From a checkpoint of a small CTC audio transcriber: arch tc_resnet.
Rows from block 7 of a small CTC audio transcriber, named by matrix and row number. Rows with one number belong to one channel. Each number is 128 + 32 x the weight over its row's rms, rounded and kept within 0 to 255. All counts start at 0.
After each channel's rows are labels from the 100 clips, of 14976, where the channel reaches its highest value: "strongest on" is what is common among them. Only what is clearly more common there than usual is listed. The data: melodies that start on their tonic, played by one synthesised instrument.
# convs0: first width-5 conv (model.blocks.7.convs.0.weight, 144x144x5, each kernel summed), inputs 0-143
# convs1: second width-5 conv (model.blocks.7.convs.1.weight, 144x144x5, transposed, each kernel summed), outputs 0-143

convs0.44 [134 165 170 105 121  64 112 114 189  53  73 149 140 123  61 118 113 107  86 161 102 113 174 123 148  99 153 129 138 125 160  58 113 141 151 121 128 143  92 122 137 129 165 104  95  82 131 120 136 191 120 119 113 133 142 166 171  32 130 102  93 135 135  88 135 101  94 171 144 105 115 102 146  73 104  84 163 140 184 143 137 127 150  92 155  45  91 123 130 132 107  90 123 137 163 143  71 145 161 178 144 101 158 152  86 141 112 181 162 108 141 114 114 103 116 167 123  39 111 132 125 120 197 117 182 142 126  64 133 102 163 146  99 113 151 139 116 161 111 163 146  91 107 139]
convs1.44 [121 121 117 152 164  96 112 132 127 115  86  71 135 177 107  51 131 106 144 136 167 146 105 123 110  88 116 103 114 111 115  88  75 104 131 133 121 146 127  88 131 169 105  86 138 152  93 126 134 104 108 122 159 114  80  95 110 143 123  78 102  83 107  71 131 118 115 111 140 120  54  94 117  90  90 164 106  95 132  93 117 128 135 152  87 117 136 129 187 119 130 158 137 106 141 107  91  52  96  88 106 145 120 107 213 144 125 120 116 147 167  39 160 147 152 135 104 130 107 153 132 172  97 139 122 107 143 110  73 113 137  78  28  85 173 154  69 145 203  85  72 156 110 156]
strongest on: pace: slow

convs0.72 [ 87 133 143 156  95 155  79  90 147 110 103 151  52 112  89 143 144 159 197 134 128 164 138  66 169 117 185 113  87 153 132 141 142 143  56 144 136 133 112 114 118 111 124 114 164 116 136 176 137 194 126  95 109 146  87 118 161 133 110 136 115 154 115 122 123 126 122 115 176 154 178 165  49  82 155 116 144 123 136 100 101 125  93  72 153  89 114 121  86 142 138 138 192 145  56 105 130 173 151 111 134  60 114  53 151  83 132 109  99 129 150 157  70 116 138 193 121 101 151 131 116 149  58  83 149 101 123 156 145  75 143 133 126  96 120  93 128  94 113 122 183 152 148  68]
convs1.72 [116 148 190 114 146 122 119 114 137 192 116  91 163 136  93 134 119 160  69 142 114 141  80 104 111 157 102 106 104 121  92 141  92 166 188 116 113 131 200 104 109 162 160  92 163 142 114 164  99 141  68  75 147 113 110  81 122 153 145 165 121 136 157 134 158 128 147 101  99 119  44 128  82 101 147 160  84  98  14 108 135 119 130 125 154 184 134 131 169 144 107  90 141 151 139 170 107 111 121 134 135 142 128 102 101 123  86 145 105 158 124 112 158 189  91 100 179 142  99  91 104 161 126 125 142 106 163 100 149 181 136 153 104 160  41 139 161 121  94  88 145 150  54  84]
strongest on: pace: fast

convs0.85 [157 143 124 140 103 130 117 146 127 121 114 137 155 109 102  97 122 115 149 149 166 190 134 129 185 103 187 134 112 101  80  99 107 107  98 102 135 102  83  85  81 163 139 156 152 143  93 137 131 145 115 164 140 136 177 166 176 132 133  99  79 111 179 222 139 129 127 120 121 123 108 139 203 129  78  87  97 199 160  76  90 156 162 162 123 170  70  95 163 145 153  58 118 145 184 139  51 140 133 109 138 121 139  87  80 145 177 107 139 116 105 106 146 118 150 121  80  94 153  95 132 125  93 140  93  55  86 104 115 158 121 176 109 139 148 196 105 166 123 158 100 132 130  84]
convs1.85 [135 139 131 198 162 115 116 112 119 190 145  84 168 135  93  91 128 106 134 119 145 181  99 176 150 136 164 171 114 152  94 133 135  92 108  90 187 106 138 143 114 163 101 179 125 117  98  99 134 164 119 107 124  75 156 104 159 105 153 114  87  85 109 184  80 142 144 149 150 162 176  94 123 164  87 137  91 104 178 132 123  96 128 140 154 131 138 131 121 107 100 146  74  67 105 220  80 105 118 177 109 114 117 126 155 128 113 108 169 121  95  99 179 117 152 141  94 172 164 128  95 137 115 111 195 160 152 120 158  91 116  55  75 110  90 106 132 177 105 126 136 207 127  61]
strongest on: bell-like

convs0.130 [164 109 128 159 102 179 101 170 125 154 119 151  63 146 121 147 248 139 149 144 108  69 140 116 133 187 173 162 100 143 122  96 128 137 120 146 139 157 187 124 111 204 147 110 118 151  93 110 162  98 122 113 120 125  79  72 160 109  95 142  85 143 136 133  83 102  88 103 118 182 139 129 121 164 114 105 107 138 122  68 124 140  78 130  93 121  74 156 129  72  53 110  81  89 120 117  87 168 162 123 107  76 172 167 129 121 136 121 123 102 193 124 160  97 114 210 164 183 168 112 142 127  91 133 149 140 124 103  88 149 124 134 111 155 126 125 163 157 154 113 133 149 119 177]
convs1.130 [115 106 163 115 122 131  89 116  94 147 140  82 149 181 114 140 102 158  82  68 112 169 117  96  93 174 124 164 145  90 163  85  87 108 173 112 157 118 150  75 122 137  74  63  77 111 150 164 119 104 116  81 146  89 104 101 119 108 156  96 151 125 109 198 131 157 148  87 145 112   4 122  86 121 101 126 149 132  70 117 137  67  86 109 119 182 114 113 166 104 127 167 198 109  94 127 131  84  85  85 101 155 113 147 125  58 161 129 102 108 143 101 143 201 173  94 122 143 102 150  94 119 139 130 126 100 127 130 119 147 144 119  97 135 120 151  82 139 120  92  74 116 134 131]
strongest on: the note E; pace: fast; the note D; the note G

convs0.65 [ 97 125 116  76  99 121 116 127 168  48 115  51 140 177 140 111  59 106 121 152 102 104 191 145 124 147  95 130 146 134  80 158  97 144  90  79 135 137 165 150 138  93  37  90 133 129 100  81  92 119  89 133 102  96 129  72 121 111 161 132 118 108  79  70 122  81 131  86 172  64 137  92 158  59 101 141 130  84 123 138 110 145 146 126 177 115 113  73 128 157 120 179 144 128 134 101  68 139 141 116 104 147  38 129 102 151  95 113 132 146 145 146 125  65 102 116  72 139 149 106 118 106 156 157 124 110  81 180 114 171 137  99 112 122 177 131 129 139 154 145 133 103 104 143]
convs1.65 [138 177 187 131 200 106 160 123 195 183 125 169 163 104  98 147 165 158  67 115 184 127 102 106 147 125 137 106 176 114 195 121 170 124 101 136 139 129 171 151 126 135 214  73  81 139 125 139 157 147 159 126 156 168 136 122 142 125 153 134 114  84  81  76 158 174 141 114 112  91 186 146  90  83 181  79 100 137 134 147 166 190 107 105 140 142 117 147 144 158 177  88 125 156 139 124 119  96 141 204 137 127 196 124 170 141 144 126  88 126 175  71 151 105 117 132 131 123 136 124 132 149  92 123 198  98  92 161 102 112 112 114 128 167  80 146 129  98 136 111  97 160 122 153]
strongest on: marimba-like

convs0.24 [153  79  83 108 135 203  87 139 161 114 139 143 137 113  99 156  95 103 214 124 126  46 102 122  74 175 132 189 106 113 121 108  96 126  70 137 139 171 131  82 175  88 138 140 134 113 170 158 167 163 184 107 195 167 126 158  93  85 163 200 122 197 136  81 188  88  83 121 102 207 106 119  99 115 150 147 170 160 123 125 112 131 130 102 150  97 141 131 122 137 154  97 106 132 112 100 123 143 102 101 168 151 123  91 159  84 128 104 122  80 107 161 156 147 121  85 110 144 121 147 157 165 135 190  80 110 109 162 146 101  96 108 161 104 119 100 119 124 144 145 147 134 146 144]
convs1.24 [165 118 143 101  80 115  73 113 141 115 107 106 122 104  88  99 126 204 161 112 121 151 168 165 114 170 107 127 135  82  63 108 147 118 172 111 131 111 128 110 137 128 124 124 114 167 133 199 121 127  95 140 182  88  83 140 150 139 163 178 101 133 112 171 153 147  93 106 129 138  70 133  93 162 142 134 170  90  93  94 146  82  87 194 111 112 174 136 171  93 164 146 193 114  73 175 134 159 142 112  95 170 128 138 118  58 136 109 127 124 122  85 129 106 181 126 128 180  92 169  73 100 107 108 135  97 102 128 144 149 166 196 107 145  71  89 116 112 113  43 136 124 115  78]
strongest on: the note G#; pace: fast; tonic: G#

convs0.9 [170 124 202 127 120  83 209 161 141 133 154 165  73 102 150  87  56 133 124 118 127 146 137 140 155 148  98 152 114 194 123 200 216 106 158 107 124 151 116 128 160 115 115 161 161 135 131  98 139 194 115 123 117 142  94 129 147 121 166 125 129 122 140 110  82 142 128 137 136  66  95  89 199  90 132 151 153 115 137 140  51  95 164 112  29 159 127 124 173  81 124 129 144 131  90  85  45  87 130 117 177 136 129 118 104  85 113  99 147 135 160 181 171  92 145 129 114 124 120 102 134 130 133 144 139  87 153 130 154 146 123  70 160 125 100 104 113 100 130  96  93 138 119 143]
convs1.9 [103 122 110 160 123 135 121 100  93 137 135 170  77 134  98 123 109 103 105  87 154 169 153 124  71  86 124 175 127  95 158 133 132  81 132 104  86 131 111 149 171 150 131 155 179 156  92 163  86 115 110 141 134 107 127 126 142 142 108 151 160 120 123 102 159 121 102 151 145 113 117 230  88 125 157  29  68 118 186  83  54 146 157 143 113 134 111 158  87 111 154 100 144  88 124 212 124 118 136 171 138 124 192 131 146 124 120 124  99 105 129  88 157 136 121 110  29 132 175 108 116 161  89 124 117 130  72 172 107 108  86  68 182 153 166  95 135 122 114 126 171 123 120 102]
strongest on: marimba-like

convs0.22 [ 54 136 123 102 172 120 108 170 124 132 106 103 142 100 161 189 118 113 106 123 117  81 199 181 128 174 150  95 127 140 153 173 115 115 135 165  94 149  94 121 126 110 147 138 118 119 136 120 135 168  90 151 115 131 118 118 113 140 220  93  99 115 142 172 134  87 117 124 119 153 107  90  61 141 133 146 124  93 158 124 157 134 151 146 163 156 124 121 190  93 110 122 140 123 139 203 159  76 146  63 147 131 107 105 169  98 165 135 142 145 173 114  57 168  92 116 114 130 117 139 118 124 142  78 120 102 143 120  66  67 134  88 138 109 107 194 153 150 214 217 122  91 113 173]
convs1.22 [137 122 115 126  95 127 129 132 150 108 132 153 132 109 122  98 118 129 190  73 130 119 143 124  63 131 120  99 119 142 108 100 133 123 135 166 104  84 108 170 109 142 126 155  97 165 130  90 168 154 149 110  94 138 133 141 139 161 132  96 137  94 154 100 123 136 107 146 128 165  96  66 165 117 175 152 209  90 144  77 174  94  89 138 135  63 133  89  38 148 100 104 153 148 196 145 106 133  77  38 178 175 108 174 166 117  98 132 119 106 122 130 109  94 103  95 191 160 109 130  93 105 109 150 118  78 131 154  85 156 156 141 127 149 170 185 136 107 116 104  92 131 130 240]
strongest on: the note G

convs0.49 [ 79 122  83 169 117 132 132 129 144 103 121 142 111 146 104  68 140 129 156 109 114  58 105 103 179 125 163 159 138 128  84  85 101 146  73 140 187 120 124  99 114 194  68 111 143 105  96 122  83 122  87 158 129 101 131 139  72  95 132 109 185 115  99 121 141 133 121 106 191 107 140  99 133 145  46  91 118 135 129 175 107 144 126  78 104  73 107  59 109 165 140 162 139 133 122 129 122 195  78  89 126 163 131 179 120  92 138  94 115  95 102  65  76 174 115  69  97  55 107 179  96  88 125 140 158 113 116 134 113 150 122 132 159 128 111 182  87 147 124 112 114 123 125 186]
convs1.49 [134  93 123 112 105 117 136 130 144 114  86 111 144 121 139  94 123 140 109 135  82 147  82 121 132  93 140 132 162 149 130 128 137 145  86 177 118  85 113  85  64 142 107 129 126 178 123 177 138 110 147 138 118 127  89 109 143 135  79 148 113  92  89 193 155 111 108  90 161 198 107 110 158 123 167 104 106 132 127  71 148 116  52  56 150 112 181 127 151 147  91 146 108 148 160 162 115  94  83 170  80 105 182 192 158  66 136 122 132 100  61 163 181  25 144 118  94 104  96 151 130 117 105 125 151 171 132 123 137 123  71  86 124 110 110 176  63 120 142  84 109 164  87 145]
strongest on: pace: slow; marimba-like

convs0.31 [149 166 107 104 126 135 108 147 169  95 131 130  72 189 157 103  94  52  99 161 111 171  91  43 117 159 103 189  97 136 169 114 131 148  97 107 153 149  74 191  90 127 103 133  83 139 100  98 175 152 147 105 192 109 129  74 126  85 177 115 121 182  75 141 121 107 116  97 151 146  99 156 136  95 145  70  78 127 172 144 129 166 112 124 102 143 110 111 127 138 115 102 127 193 109 148  72 171 160 142 150  63 151 112  93 161 104 116 113 136 154 121 144  99 190 107 114 157 141 116 154 123 125 105 160 124 139 165 186 161 203  78  92 121 136 101 133 117 116  90  84 136 119 114]
convs1.31 [ 82 183 162  71 146 134 160  78 162 176 170 126 149 146 155 114 176 124 111 159 148 152 109 135  77  90 120 212  90  20 123 170 146  97 130 111 142 128 116 131 141 135 124 103 172  99  80 174 116 145 146  73 143 131  83 164 154 123 147 109  99 129 111 126 142 113 139  88 133 118 158 138  86  78 125 134 129 110 127 116 105  96 137 139  91 101 134  98 168 127 122 127 148  87 127 184  70  99 119 112 148  35  88 127 124 145 142 118 118 115 123  91 149 104 131 135  99 111 161 139 114 143  81 178 242 126 118 105 104  97 170 160  43 138 128 113 123 144 132  70 145 140 107 107]
strongest on: the note A#; pace: fast; bass guitar-like

convs0.86 [146 132 119 155  85 127  95 115 158  87  94 157  95 149 131 104 121 141 189 185 158 105 119 122 107 129  94 105 166  98 149 159  79 163  73 100 101 147 120 158 113  89 159 147 151 150  93 124  80 117 127 130 135 137 163 121 115  85 134 134 112 120 180 141 135 150 138 144 113 169 115 128 119  53 179 120  67  74 188 119 108 163 101  85 148 108 129 118 159 142 150 150 145 104 109 121  86  94  85 104  84 115 106 136 104  50 114  77 205 131  77 116 102  87 180  80  83 196 188 154 154 167  80  84 153 115 194 169 140 116 140 123  76 159 167 138 117 113 150  90 150 122 105 159]
convs1.86 [104  77 121 134  78 108 140 115  97 167  88  68 130 111 116  70 133 192  98  53  91 131 161 173 167 177 122  74 113 125  55 102 137 111 165 170 151 139 146  80 122 123  88 178 118  69 121 109 104 148 140 117 149 115 142  82  88  97 124  56 122 126 136 137 146 158 105 122 132 102 111 136 151  75 126 138 146 114  76 118  98 132 126 163  84 147 163 153 156  83 112 162 116 151 170 121  89 152 119 127 142 195 145  92 120 150 122 156 106  73 160 129  97 160 122 107 117  92 121 161  88 164  78 165 147  48 130 111 118 122  94 126  70  97 121  96 100  86  94 117  62 132 189 122]
strongest on: the note A#

convs0.50 [119 152 113  98 207  82 131 164 100 172  99 137 143 129 137 151 165 130 135 130 126 176  94 128 164 162  73 112  99 169 136 109 241 147 154 129 120 189  65 118 160 138 127 155 126 104  82  95 148 146  92 137 136 110 210  88 139 141  99 151 126 107  90 103  86 124 132 140 145 152 132  99 137 134 129 163 142  94  80 122  44 109 136 156 133 165 136  57 154 148  96  61 134 172 126  54  83 107 146 109 115 124 125 147  99 144 120  92 126 148 136 143 179  82  97 126 110 134 124  64 140  83  77 139 149 180 130 178 118 184 114 122  90 181 124 118 121 156 123 116 132  99 107 147]
convs1.50 [169 104 186 116  74 114 104  80 140 165 190 185 110 186 149 184  77 122 154  52 167 130 129 113 103  77 171 110 131 109 120 127 102 124  92  89 123 170  91 111 127 100  87 141 141 171 109 209  99  98 145 134 133 109 126 100 127  92 124 132 152 107 164 163 110  99  97 146  74 127  98 140 103 175 152 108  83 115 174 126 114  88 120 118  87 171  82 142 117 101 122 168 215 131 217 131 134  95 163 146  94  83 134  95 153 129 155 135 115 125 170  95 112 123 123 143 120 186  97  98 136 119 157 119 166  96  85  98 138 153  90  99 111 120 178 109 123 145 117 166  80 131 154 164]
strongest on: bell-like

convs0.94 [116 149  39 120 112 108 145 124 131 126 116 114 113 125 105 117 181 104 173  94 188  83 125  85 171  49 140 150 172  87 130 110 112 122 164 141 130 111 129 115 130 156 152 142 134  79 147 112 121 103 176 138  63 142 127 133 136 121  61  70 138 169 153 170 164 116 143 125  49 148 118 153 140  93 126  85 143 176 142 135 147  88 128  63 155 110 105 160 124 163 134 129 142 107 125 111  88  66  46  61 126 105  97 121  72 102 103 127 169 138 112  90 107 102  95 151 100 116 153 119 151  85 140  83 158 107 144 117 110  27 134  88 127 102 171  93 136 128  73 135 115 124  94 111]
convs1.94 [ 92 111 160 107 130 153 146  90 153  86 156 129 162 101 120 115 115 161 122  93 200 119  84 123 143 171 106 124  97 110 106 108  93 118 105 142  93 116 113  98  93 186 150  93 118 121 162 144 147  93  81 149 197 118 143 105 148 136 171  93 149  68 175 142  79 131 114  90 151 117  64  81  64 141 104 163  75  86 117 112  91 111 111 160  86 188 159 150 139  91  95 152 147 110 149 147 115 123 188 122 104 119 107  59 169 219 167  91 188 126 131 122 114 186  97  62 121 150 114 125 109 107 145 125  99 138 130 100 129 148  63 154  91 166  89 132  90 146 126  90  88 116 126 108]
strongest on: pace: fast; the note C#

convs0.88 [149 131 178 128 167  98 114 133 135 110 121  97 114 110 106  90 125 138 115 130 152 157  99  75 195 126 126 127 138 126  55 115  72  92  67 131 186 135  96 121 152  75  69 130 142 164 118 133 129  73 120 123  38 105  90 154 106 149 110 120 143 119 102 113  89 132 152 127 113 120 133 121 116  94 172 129 146 106 100 115  90 115 107  49  68 144 141  82 127  77  37 141 152  94 108  94 156  96 137 134  96 150 128  65 112  88 131 168 113 136  91 124 120 108 149 116 150 114 117  67  64  89  98 201 128 133 106 174 174 127 131 101 131 197 127  84 170 106  90 136 102 119  87  96]
convs1.88 [123 124 117 123 129 139 105  86 139 113  76 123 115 160  94 110 147 160 121 152 102  90  97 128  54 173 160 198 146 125 126 161 132  92 151 105  93 165  92 104 128 105 129 162 131 183 167 110 116 140 140 149 110 146 168 132 193  93  95 191  85 131 178 108 119 168 136 131 134 163 185  68 122 105  23  86 102 190 114 127  91 111 136 163 118 123 135  95 120 153 180  66 149 151 132 123 155 172 159 139 128 175 170 108 112 129 158 157 145 135 104  85 128  70 193 107  90 127 151 123 154 111 175 150 157 113  79 105 106 137  95  70 166 167 158 148 198 145 136 124 107  95 125 150]
strongest on: pace: fast

convs0.35 [142 104 179 130 158 155 137 124 148 121  84 156 104  89  93 117 127  92 147 107 132 145 105 101 141 167 177 110 204  87  80 143 119 140 108 157  98 108  99 121  72 212 110 144 106 133 103 162 113 149 134 129 133 123 100 152 153 112 120 120 113  96 120 152 127 153 104 140 201 107 121 113 116  94  98 163 147 200  70 158 138 125 166 211 226 166 133 113 126  60 154 126 145 119 107 136  68 132  90  97 150  77 100 199 102 142 128 101 131 147 120 173 134  94 117 151  69 164 105  64 122 127 105 117 112 161 170  77 144 137  80 136 144 107 129 206 155 102 148 109 114 125 111 111]
convs1.35 [129 102 133 156 156 112 151  93 100 107 119 120 161  92 159 158  90 143 134  97 152 107 114 106 124 138 169  76 127 131 140 173 122 146 159 134 154 130 107 123  70 174  89 120 105 136 103 108  88 100 138 146  83 116 111  93 140  50  81 136 133  64 121 159  85 141  87 160  97 113 109 106 149 175 125  86 120 126  82 143 137 110 116 143  72 113 128 107 140 116 156 112 149 142 104  23 113 158  96 106 143 162  57  58 103 137 141 100 115 114  95 160 114 162 117  68 148 114 108  57 117 131 141  56 146 179 148 122 143 160  84 118 110 104 168 204 121 182  90 181 119 157  83 192]
strongest on: bell-like

convs0.104 [141 107 142 121 105 139 143 111 100  85  74 104 104  30 222 172 142 124 192 219  62 153 114 137 112 106 127 153 158 131  97 160 152 107 193 127  99  96 117  87 104 141 117 119  89 157 111 126 128  91 125 111 177  84 119 115 111 124 153 140 121 143 142  83 154  85 120 125 173 129 141 129 128  75 109  99  98 142 146 138  77 172 127 179 177 117 105  90 186 170 141 143 111 193 105 119 120 122  73 100 226 117 116 155 153 128  93 128 146  89 136 175  98 106 162 117 101 146 110 115 121 125 124 104 150 178 196 158 115 138  85 131 134 136 164 137 108 125 164 150 143 120 156 120]
convs1.104 [119 125 105  91 135 119 146  84 121 154  92 147  99 101  91 132  99 135 130 103 112 122 145 144 141 124 192 107  81 141 138 146  87 105 114 156 120 162 147  96 162 116 156 164 128 117 166 167  94 100 142 154 110 128 113 106  86 164 138 119 118 129 145 130 135  59 167 105  95 140 108 179 122 106 127 140 103 128 140  76 173 126 126  78 150 255 159 143 159 111 166 167 123 110 145 155 100  55 119 117  98 109 156 123 130  96 149 117 119 127 150  93  89 171 117  92 100 100 126 166 142 110 167 141 108 116 157 121  82 109  98 179  83  43  56 152 131 117 132 147 109 120 107 139]
strongest on: tonic: A

convs0.70 [ 50 116 113 126  96  89 122 128 104 136 145 153 148 176 136 116  92  79 101 161 145 113 138 136 172 161 123 115 145  80 132 173 183  81 114 177 139 135 119 143 118 167  97 106  44 113 118 134 114 144 124 108  88 138 202 137 127 133 109 100 149 131 143 147  87 162  75 134 107  98 138 122 155 165  88 132 136 133 112 100  60 187 162 122 124 128 178  90 114 115 135 112 122  60  90 152 128  95  85 105 166 152 147 107 186 140 148 113 147 159 110 146 169 124 136 158 162  61 166 117 117  68  78  57 113 124 129 120 101 130 174 123 102 235 134 110 185 148  94  68 147 133 131 139]
convs1.70 [176  98 142 135  88 123  93 125  97 115 103  97 106 147 124 111 120 126 118 122  54 186 139 154 165 130  86 154 129 105 134 113  92 138 110 143 139  88 109 255  97 120 115  73 129 169 134 119 166 112 141 160 161 164 128 120 150 111  89 127 186 144 125  87 158 162 103 146 137 156 132 143 116 183  97 155 105 173 114 129 149  73 121 154 166  97 174  96  81 139  83 127 125 134 116 124 116 122 153 137 100  89 103  98 109 140 153  97 113 237 100  95  94 152  45 146 137 150 160 155 149  62 179 154 122 135 134 178 159 134 114 112 121  91 122  66  87 136 152 138 150 158 131  97]
strongest on: the note E; staccato

convs0.67 [107 126  81 120  72  57 105 128 127 157 118 101 125 133 121  82 109  98 100  89 145 146 123 134 134  96 122 171 116 114 167 101  92 124 164 126 115  83 128 187 110 123 113 141 169 109 172 113 111 170  98 140 173 127  58 128 106 161 182 152 105 144  74  74 103 104  92 154 113 173 155 111 134 130 146 142 129  55 163  87  88 140 110 151 147 142 138 166 113 162  30 148 136 138 179 172 127  79  98 118  88 146  98 131 115 121 104 132 113 110 152 152 116 142 131  95 113  93 136  69 162 109  90  57 166  93  77 132 101 175  74 164 124  80 145 115 193  64 170 108 103  88 129 143]
convs1.67 [160 109 140 180  66 144 166 159 146 161 174 184 138  92 113 103 119 150  65 106 106  87 105 131 149 128 128 136 132 170 156  76 132 123  90 120 103 165  47 132 133 158 182  81 125 124 163 153 122  76 119  92 169 116 106 161 134 172 126  94  87  86  87  63 107  74 106  90 170 103 123 106  77 112 188 114 113 117 102 138 119 130 106 125 109 121 163 147 132 156  78 117 127  70 115 104 102 123 109 125 131  85  64 124 182 141 135 201 115 115  56 174 128 168 113 126 170 101 159 132  62 176 145 120 163 136 109 150 123 101  97 111 208 146 139 118 127 142 105 155 139 109 105 159]
strongest on: pace: fast

convs0.34 [112  98  85 105 137 150 144 123 152 124  66 116  84 142 138 123 168 100  75 133 134 216  86 120 128 183  41 125 114 135  94 116 181 105  64 159  76 184 125  55  77  77 147 121 111 159 134 183  51 147 119 143 106 132 154 109 107 147 111 112 124 137 117 117  96 101 168 146  70 107 113 131 130 113  85  89 120 131 153 126 114 142 130  95 152 133 134 142 134 153 149 129  75 154 175 131 160 112 131 160 129  95 146 179  83 102 106  94 111 121 161 102  66  75 122 124 142  75 118 122 120 164 207 115 169  72 140 108 157  82 179 126 152  94 105 140 123  96 166 114 149 154  98 139]
convs1.34 [158 128 159 147  79 102 168  89 174  94  82 149 152 132 138 153 173 104 124 132 180 127  93 142 193  53 156 105 169  95 167 117  86  92 185  97 137 164 141 150  97 130 102  86 168 160  80 108 152 112 130 174  85  91 122  89 149 119  60  88 124  76  69 131 160 119 109 103 116  91 137 204  60 116 162 116 114 154 117 132 140 114 147 158 105  99 156  88 165 153 100 148 155  99 115 151 149 126 159 105 138 151 115  72 121 188 127 102 138 103 151 131 107 138 138 117 165 110 112 146 152 150  63 120 179 150 122 132  73 178 107  86 126 115 147 106 175 162 103 152  73  76 146  95]
strongest on: bell-like

convs0.89 [169 127 112  80 125 143  49 135 120 146  96 156  91 148 133 109 106 165 182 155 161 153  98 104 165 195 164 102 129 118 112 173 173 133 120 136 184 115 103 125 171 172 157  75 117 103 153 145 186 179 132 166 116 146 200 164 110 121 129 137 141 113 130 103  51 136 161 114 149 110 119 146 161  86 173 102 113  88 149 108 161  88 118  99  83 195 184 176 118 181 204 105 184 149 140 160  94 135 132  91 163 119 104  95  73 113 124  99 128 124 109  89 106  87 106 148  90  75  81 143 123 137 116 163  95 170 134 133 119 153  95 137  92 190  90 122 127 139 151 157 140 129 105 128]
convs1.89 [149 137 143 165  68 130 125   9 142 107 127 180 108 105 145 114 134 104 125 116 165 124  98 143 182 154 136 127 137 169 162  99 118 123 114 156  93 163 119 125 141 149 105 123 149 170 119 126 137  96 112 111 108  65 152 115 173 172 129 173 163 118 181 117  82  85 103 121 123 129 115 136 154  65 135  94 142 154  94 106 134  69  89 139 130 164 126 111 108 163 146 156 158 121 183 114  87 149 166 140 150 114 124  88 103 158 120 135 169 202  76  60 112 140 171  85 167 108 179  87 146 112  79 106 132  71 109 129 123 127 135 131 110  35  73 135 147 150 104  90 201 102 112 121]
strongest on: the note E; pace: fast; bass guitar-like

convs0.129 [135 116 145 136 129 159 136 143 144 133 181 112 134 116 160 164  96 123 133 111 129 126  96 146 135 167 157 141 130 123 131 111 136 111  94 120 164 150  86 114 123 187 143 116 137 154 170 117 176  72 242 128 146 117  86 122  74 188 141 139 109 122 153 143 111  65  98 133 151  90 104 123 170 167  35  80 164 132 180  63 164 125 148 114 111  86 167 130 139  76 211 119 171 137 126 194  40 167 101 138 133 155 126  96 132 120 155 187 127 101 151 134 111 106 128  90 126 104  83  89 113 178 159 110 109 178  92  83 167  80 128 152 125 100 121 147 138 140 137 155 118 148 145 109]
convs1.129 [ 82 123  77 145 150 142 122 129 135 138 136 146  92 117  98  88 105  93  95 128 184 132 122 134 141 163 105 140 119 148 139 117  83 179 159 160 106 128 167 107 141 165 129  81 121  99 117 146 134 154  65 143 166  80  99  77 148 181  85  61 128 103 142  99  93 124  97  69 147  87  73 154 155 105  84 163  92 103 123 120 104 100 110 100 167 142 117 132  95 131  86  72  36 131 159  94 123 101  99 124 135 119 110 122 108 133 120  74 104 159  80  88 174 215  32 110  82  74 106 159 141 120 117 128 122  94 107 123 153 148 116  63 173 154 156 147 141 143 143 175 145 112 105 120]
strongest on: pace: fast

convs0.32 [115 101  70  98  85 124  86 149 110 145 163  77 104  92  35 155 102 132 159 136 131 106 185 105 103 158 138 108 145 150 114 159 116  78 104 163 133  99 131 138 137 112 179 128 139 111 110 145  87 173 138 121 113 142 122  93  77 105 196 158 141 123 114  14 184 128 141 134 109 119  99 107 109 121 133 199 137  98 121 140 143 184 130 213 124 112 113 113 125 185 161 185 118 133 109 110  97 106 102 127  95 150 113 106 202 114  87 100 119 130 121 215 137 106 112 147  74 146 135 152 119 117 145 143 169 138 155 157 114 140 133 153  92 146 100  48 130 130 119 142 138 136  98  68]
convs1.32 [ 88 132 155 124 197 124 149 120 120 111 102 138 118 129 162  87 106 133 166 116 152 117 143 254 157 147 128 130 138  89 153 140 185 138 107 125 137 125 206 112 113 121 114 122 113 124 107  69 133 158 107 138 182 119  82 156 101  79 170 146  21 139 107  88  83 121  85 148 135  86  63 175 110  89  80  97 172 168 139 117 141 133 108 142 179 141 144 109  99  98 169  93 110 149 109  72  93 120 124 144 133  92  95 171 151 129 147 100 112  92 197  90 110 120 149 184 136 158 125  90 173 137 116 119 114 107 128 132 115 150  98 155 142 108  81 120 124 104 169 115 101 113 112 193]
strongest on: pace: slow

convs0.45 [127 130 113 148 123 145 149 149  73 148 136 141 105 145 107 101 164 121 116 148 102 147  74 149 192 168 100 139 116 105 115 106 110 111  72  86  62 116 183 110 138 208 103 117 148  88  97  98 113 131 155 154  93  44 157 138  96 115 127 122 184 118 119 156  87 138 135 138 122 129 138  89 127 124  98 139 130 101 145 135  63 152 163 195 162 131 131 118 215 106 107 123 117 170 151  90 181 124 158 146 134 170  97 241  97 100  83 150 133 107  99 146 155 129 116 221 119 103 122 147 102  86 130 138 111 112 151 115  97 120 158 111 128 207 146 141 142 136  93 141 131 134 122  60]
convs1.45 [164  92  93 169 111 122 142 172 108  79 123 100 111  92 120 112 155  83 163 119 155  53  94 113 148 136 143 120 139 153 146 137 150 110 146 133 153 139 157 136 139 104  66 129  99  96  85 105 135 116 129 116 120 130 130 120 168 127  97 149 109 108  97 122 121 158 119 141 123 141 160 134 133 160 119 140  86 115 124 166 170 146  95  88 134 139  81 184 181 158 126 111 144 133  79 121 121 126 172 111 120 107 102 123  78 150  60 120 133 108 158 112 121 141 173  45 156 122 235  92 121  38  95  80 124 222  62  87 114  89 180 129 153  87 126 102  96 102  80 144  97 135 113  60]
strongest on: the note A#; pace: fast